From a checkpoint of a small CTC image transcriber: 5300 steps.
Rows from expert 4 of block 5, named by matrix and row number. Rows with one number belong to one neuron. Each number is 500 + 40 x the weight over the matrix's rms, rounded and kept within 0 to 999. All counts start at 0. Numbers have three digits each.
# up: expert up (model.blocks.5.mlp.up, 8x192x192), inputs 0-191
# down: expert down (model.blocks.5.mlp.down, 8x192x192, transposed), outputs 0-191
up.48:493509511489518444476490446509470501466492510509464498516497545458522507511489492476508474510512536503484496495508487506514511498500497511502503522526487524506490457489472496502507455478521489478497532495478489522462482539508522518495488498504523501502493496477489493493510537508514500525500501500548495508515510479512489485507511528505519480475487491517498517530509492477465530508495479500503508482515508508530537497483530500493482519510507530479522499486519453508498462500499512491514516507506497534478469479515514470508514492494494510487531487478516502507486483495540476497
up.49:508504489525515511461507494545502496543511498500452520460513553470478517471510480460469513481485544470550474526484542503490565513530489477450493531502482463517535543458476512526506458542430459464517479529506522471505515476490478466452499489518538522517499506482433560521454530475499450510472448537576488564563508515534502486517508456530482491479519540466467422484490561446491506513458489514505490514436489495502509522488540498471476518497524469473519491479486477474473489488539517526536522474552517510532532457507502513486482548485494497524544505484505531476476494500470485532
up.50:514500474515498529510462419497504473527523548467551520468504510462509467497590445498496499457473466473548500518498481553534488531532510519498472495564449483491469509483505430457531524467518477470576460494487489484495483488451568509558491526510529470521515489439510515498502534519493481483481502516518490467490490532532504537459538510449454463521513450450481495534506526434539560451510443504456496539501523487457443505488527469517508508522488510515530500463521469544507515472490469520480462513434516454495518513491529537472510505588492490528518507543494450534472512507481520483
up.51:475524394453436573546592445615478558574495500584534494533516553526471543515572517511550491457489533560535504550403515602475539483502445577520470543466464521502453524542467492511487424538495464468526496450386536466465531505543464502495558573497524532527418536500504541444538475446479410544539511492523629472529440491501485496446545477542505522552476534455478500516494538463433561408495465521536535515416507518510500588520441509475486529474485504486482491497442455487616490498540489464512520434473527492515496497500551460597574492540491448553473507440499511561407601560556420442
up.52:499511452561537493496459479437499500391486420598493468544609518528428580449470427419637530406425485566604419496468583630483528582522487430460474580545506500527469540405580481453431436473487505589467519384467427491419510541372609425443557517440604534398570504578560460444568551429517547480582484477538531472533495492495478541560480376496477513411458567414504494616487604506455531566486484459521531624430612534485395492493625528444499548447452440522524491405475547486491511524571488447372449474488446523525380513562392628561435497392569513492537396525492498485555385494384468513
up.53:455463520415469487483495534492462554521528440482492448502479540514507467570440441486513501483470542496524589431516497448494420461501551518465502503508476466490516505524422538515531470523480536488476456515519440457434538479435577504550434494468520488472527477604499544498481497491516472496525572460532471485513501539507474508514462511529537518493507485520526472460509522490493397524509514516535474472557474451492501470545489476549499460496557536478540504510524506552525497510473524432413542473488522474498535528550540494468518447514487440416504516472505517530497506525563487492
up.54:472502497468520523485495468493524435465507527499523560475501536524524440554533497499488543489508517573462565469553579441470454494464550450508472516500482513574479511489455491551516527511481472476446522480607466508502475568466461498467481527527447506516512486527515492442539500452513497405548521488468565552524490539461506450483485487487508503507485492450537462558522458505475482515467547531523522457517462455454556519492473495473519553504491517508432497518508463518541493495501500504535505551497551449532540419548501522463466513457517516415503442562534525414495479528477451584
up.55:461470329563478432572609629520424510498501409466525597515490526441455517538302462474448540483524503498656547426456552443409523595527415510423542532570478526584621468478453602533450462514375471446565427545504524485525520544569391443530493367468440439492486525508520500399513474499470582575429483562539561590463494541553524472513529566475580491505612443568510379480513509403452608408466529457589547527479605518579563408450621446616543417605568527455586584499547583498553523530446528576436471437563512476559467569497572513450451594521489469519508487456566558417493437521588549532
up.56:436492505457526464470465538473537464506468493433534476465537527471525436537503458489472587555536411569572480563496447473483535475514511536500440494501532518533556499503473499543529455495475480478471569454447497567466511475428566426493499502420491491381484511542499494583456526479503499466494569494610506504547578495575540521445528532443510527523529478524529465504561437462493391512460515423525458496592465529493453446498524476441473476493611542529538544464526500452522525520533493461477458405504478474544475517544492421528514509440512397556535499466498557550510530498493554530
up.57:531450554445529577602522450512419506488496494380551555494572458544468464590507432530435535511583466441554490514421537355507486397586487404526581449508565539485495570509569474572439516560539568624599513432580454534502512525443541405515475432507484649549393452502604504515451478586562538556509511530482563466600591581464508494567481457509667523515584448516489526494477552497468416468533513483458512420478565429413480454480503535422507519450480468583406429543413373509538475561526501599446455461621426535550539535518470498381410446435471453531616474540474552586427493399415484426
up.58:503494512512499516528481527496496485517492536501489504493492521501455534516502479497472512512526502490462517492509482526530484498487496463486492517499494494509499513483498479514536478513492494526484484483505529463503480470495474497518514494504514505510530487509491511494522503502499500488514544508517489504486497509475494499470495511522499499486487498509472509484485498512517520513497517478488496497499493508532510472475488483484501485496503523496501514487479480496499480486508470477506524522496489523485506503490517540498523501483509540500503497499501512487523506489505483491
up.59:521517500552477405469538536520411402400510516558538516572459466558374440549522461561515496501472382518413527440523471483460489496422558493603440541560597451402604498517551549490447551497540412510544458437490520555446445441585458497399473385552556496473410512467346508571608499419521532539478501492494545451565459511547512523553600526496512583575526577473481454562501408558464546556479553519558571572551465407587546498405555544513479440503553419578532443585478506541436460474380615465519465558501426439570430411556495447513478539542502518379541515631517450433456528602448583459
up.60:484484504522519514523488498500517537520483473493486495523498490532511537530524450488503527526481514498469539539516450476501465473457509474513522521468517547501486504529557486514495481504493471508458460493512514447556533487503444491534537494494483541481515564495519492457478551482496451464455516497470538478535467487488528531535511496490534493539517503503538488510519474496468502487445476513444426505528493481497492478502544526473539488493470490538503477522445500493510545497438501468470492515501472498465490529504553489512509477517511479516454539509492518488481510546492471555
up.61:517473536464462498555566541478516571556497464555634512512484483492501485567530490534426564461501551448451513582495381517451454514502507424584486467548395493443561460530412466425495526549471546536559514529465555598476507458523484498505415462533511568465577505527511468478553439560571542435511462497395484516459579568450541496521451475423604414485459570575511503564524587514434566566475539415432506477458529482482508510457502468510513526474542465466492536510473400528455506489529462601496459555427473556479564514591562623468499548474543576402451387514463476478543463481442460443
up.62:514432473469432465492504520410478522483468478508509489546492480515472445587462636524547524524521454481498535488477506503564503550577483505495506531442459479483523533448454473588434447511477536546474395558482431535513489464558566419479546443506539443488541472586485506533484424420535519394524501518587565526427489490509560436494511514467569607509434506543489503490457534466452511446451517510524473489488507545538537510606507450471520396494454542598473524430473503610423452516543562491471490478466477548540422514535501598517516502463516468490611503557501447467486528529537512527
up.63:425497419429469427582482527500516557493516462592469580491507545485469591484439498507444518484466518484599469441460516516467524475488535445450462450536456546567467425479511558379440508499572541471545422460527495457525469468488442499501511526566556447556462534491565507548614446358504555539507518449448579561588500594457496502494445500550462591495487488501470446466534621460458518483480497552492481460465565483439561468484550521581519577414557434499579451550465530509509568453423589505460431569526464385491591557459476597496449532471503483442441483413451563565458489429598617493
up.64:523498439486484542514473494506449590574507587444553597492501476465519461462493527523450570598502521439535480472547508602493585569481513498436565463507496485559501457496493580543548479487454469523496477524484435474436546569502427502491485458512519499507513448444523568524484513444467463500475418451538491452535486576526546468498376569502574523444579461502547577404468499487467556406494489492497562477584539490493540431469429582515484488553459459532583525537478442466510496500466514549360569371488493511500517477484585538495552560548426568498499462546530493415410552532458509484
down.48:505466485496527512498474481513513511516518474487495497491538521471499522485543507474476492510526482493508534510506489487491507496464516481490491494468485466494480490470497552495479487482507456482511501503539467502491512470491532471525508478468508492530515519524550491490498532457464507499500490520521487523513492505512477477459484478536503471470497533497500502469487491511515494505500517510514515484483524489480522514478516503514443502468490507488518523504507483536508517538490488522510475494519484531503497497481500480526532483494495516532508452531506497466492494474492472495
down.49:501527465504467439534557459475508496541507567544468479493522463510493552520466512529558539515517510589472464468506475454478497485536494501478524484496428517490470541515498571515517542464502498509469451519523500507509541447481458484508492493455546520483462514514536486496526487495435551475500500512469539530517468479480514489525516467516528537533525496511475536486513485505484516482522512458501465503486492529515441471526492439519531499551470509494469512464504541471521520551521474477522466515470485523490511508551508470464570508468504502488462491469486487502487497501533494527
down.50:535503523452433508554483527501554530517469460499490530553491516500551499542469467525489473479527534542515522506486544501481500463426549470503514503437513518509545444531513513513500474484456469537476462522413481502527545561583519463470534515444509485510469431482531565439502509482464523430549517521467497527503489483476523521571531448510474503465469530535514527488486508506559542527499565456464489485502481472562573487485440484495462491478512536487511489546503515564507449491501542452527472482488533483489464485511491552553526479486519537507459430468503494434545493473533511571
down.51:532428513576497485399452595380546447507465489329491553508466438481500542530427605410542551490495526476551476469526476504528392548458590452567509451537488508454534489534540555447533589570476466556469568453442563530561446517395457515482510493487411489555461545506516499565454500533529452406504482507490427503505556479602557519474534475476447442481460444520608492524444479550530502552456549536552487469479475490538560560485552477441487529477518478496522540489530509431470530558404511499557499504486535467440485570520465547463480496515508634510487542513523448540451537410460546546
down.52:554438539594477487402497595526579598468493435462525374426404643429455459585451500507408495491559610601338495481433561445518533345542616479414435390477515507437498503539538443551456547530537500502510481519549559594516547503598541555580483503535482472498549562443426553623515433548445468437481463448490496507459488549488621492454456546651465440482518435482438536457486524520623533421567420474415492397450397450577435558545386445434585532579535468525490575531438489447435478568488414418516513481460469410492610442505580484500479430454439516571495488427431561540510627535583579541
down.53:547537488471472582489491483529530469497493525470498520475472438504458504451493536506471469522469512404510510509497467524505515530492499495551467537542490485505523492476481462540503480476529458497574447476528515464521481526509507579451499474627428516524407472492479482475572498495433461508497437502573501467466539526490494466531520458461550478532448523424496531523511467475482543538541496519486508511446551437459478504532476499592478447484536475456545502543486512528525477447510587390456506468472488526433417427463483516523515477506477519469457530541499496452555485417462519526
down.54:486470490558490469497455512464432535495484582582524457487493524446466485526531468465490535397478483464423439549437509530553459491541504487509526526540503439463462484552544500511528472535478469477507512491451490507490498496517477521496461543509549548476520464439549463479463492520578562498456501494537555530504470457516535517494487549501523503601514509520521480577441556533525537561564470513460465497459425543558487484512455533455548454477431539522505489468505519462476473464514476445485508485495524518547507580499500502509450524547518494549502569504486489505493499533534494465
down.55:576498543528599542539497480559603576464456563466414577457496425473351492405612414580560365539439543588528497570527522548513535441486556394565447538520531473511482517394538427613617528542611486512520561453458494421533418533500498448434576518522500529543455424532646489504533366508508525469572455390494433493528464538477525565454492444494492551419506520486453557491416608499482465615377551459551514407497439508547527509532616523474461567483568514522462453422501559551419509389408357580448538513402582500440639477480457449510470442464450568393500546531396431468459366495460608538
down.56:498476495484488462486454462464453443521523485508512574475539472515513499558486556502474474519562512520424534487545529456507525530503517576447454523484492500502537584490441510559478539501524470531500411516525479506504532410449538488520520457483538559571456513501588585443533458508502455468461560472460490468459451435516477500505448522551411446454510514571500532494576460485519525479495560485506488544513513510425511469460450483458484499495485453537502492583491483514454477487481527444483505526525474499551505388526459430565440511565541484517489476495522509484465502518499487429
down.57:517457430526496448428392547514497414532569457548499459536516538494500550482587472504480487575472429545478489514499506518438477640485473615584435576510451395492496406417533497431526517415467484415514441589439507379450509511542392540551535486510497398543539542529500540551480429439450398424512465535509387509525624524478405392477468543454395544531477638475520549577513440396479565656528500526486474423519348441409568556457471520504522392571534476621573513385571583612547416430504644455478450552378551490444502516533476447639553482464573488497554547525543469473495509425579468504
down.58:484497505519473519494506508511494503487499484493506518492511520497521476520494496496500511504535524494509513500505473508528500472533487489533535498499501498513516497531498534486508510498522499518497502519506504510492507514538474488468472504495486497516505501522518487447523486523518526490485489523524493482483493511509493506501494504470492497486506491487506479508492539492487504516489514544532486500513526525506524486518474500513506505503506518548500498524493533472509486494511526494497522498506491509482502496518464509497504506506499521502473526515466518486518490492471490508
down.59:488526544430585590544558464554494643630489495371477449388470568541613557530473462443437474536482592480552482459420481386505547512557473526510508428624396534515484430516534431424541503506452585481427449511533571371483431455483526578581462470488401570479521501535542474512460468555444514447534526412494436582473406506437548495521440445474504608445488592536468521584528532458564442536441442493488509532432454506430504420533451482515558453474494447417469470505496460448591388475485388524515517545511494522511511529532506440549450457496587536523469405367446534471532448477589519555
down.60:501432479469488530484512501499509480504457540483506497488504507501491493464488555491512495538564543453504504489522496523491470525497551498525503515471487491496545496514489558487503509540483494541478465469494494487528519551473472461499442528491453492532522531460535499539484506490489466506522502523460553468479523474474487471523561446480450515484506471474469505535533557434536460504483520471481489554533457492532494518512509445466503527490478462469473518481484451538532468566548459496558542495490451491463491459551497518484504512532501507488468527492529485507502483435474466474
down.61:508539588550530528430545579531543466484506518534438457532492432600434521452599498426488406598433532574589478483549437440491507543589416611454553567451479477545515502518519580503509567471522449542524442550592492447547513577521504542539544549460499372448468624441547531527525551403465556583505587445455516511552433472501506528476535531480449592355525348546514504373452497445518433544452499548471493492470545443616503415472434544487539443487491481505493515524480458605519484480478506517451497535509456509495422491534540463576541550542484544626491488551554509530608508537501567488
down.62:528538524456476589469428523561526486396554470452516437539549555544427461450461493519423505479533620578508547489502510450525489500461439459506454468445585468463512459501563470445382502520535446499511545479560538480489595480474474513522351470420413588431465490505540463510461484513504499553550560425417484526493491469530439546494483407548420530495556563436486512467544526495480507474540429550520524441558496503564535487381516544491562588488464463466556532595526448368444504464560474467566512492442449527464517448459499435539485468514506534546524581478531536501445477548513562469
down.63:535363454495525541452470480470535437523557489482485452520454466458528546439441471538535403556374505515672537519490442542372505453523503477626386526522524469563542597490579466631443490418454531573511627526534540466572410527536413504452511533540396540481530597530492451507550455501400522547470561384563566448502501411480494565411518395482511573402514545489564443544566574480483487517474456495549415598528480545544486529409505461518468496494521401564484483476465478551528507404523467491525457465457546449464481613566551485594492505401402502488528539500557435457509522468482507485
down.64:537484444497571557497408505492480465464463464487454494589573455481493553524543514520588486527441438448485492475473479417580509520493483506596520507476431543475568495550463584529466553440528499537644501506567529477469523483479474476519506478435495498587467552590467516401442578547487555554438488434445498506524461471465533553539488465482464425550514552446424549481502508531529492508570518605386545552448476532514455496608530554420509472465431521570405458496477498512489572452451570439561624523497499509506428498449455404519542506476418384469452510530491470540555500590612496570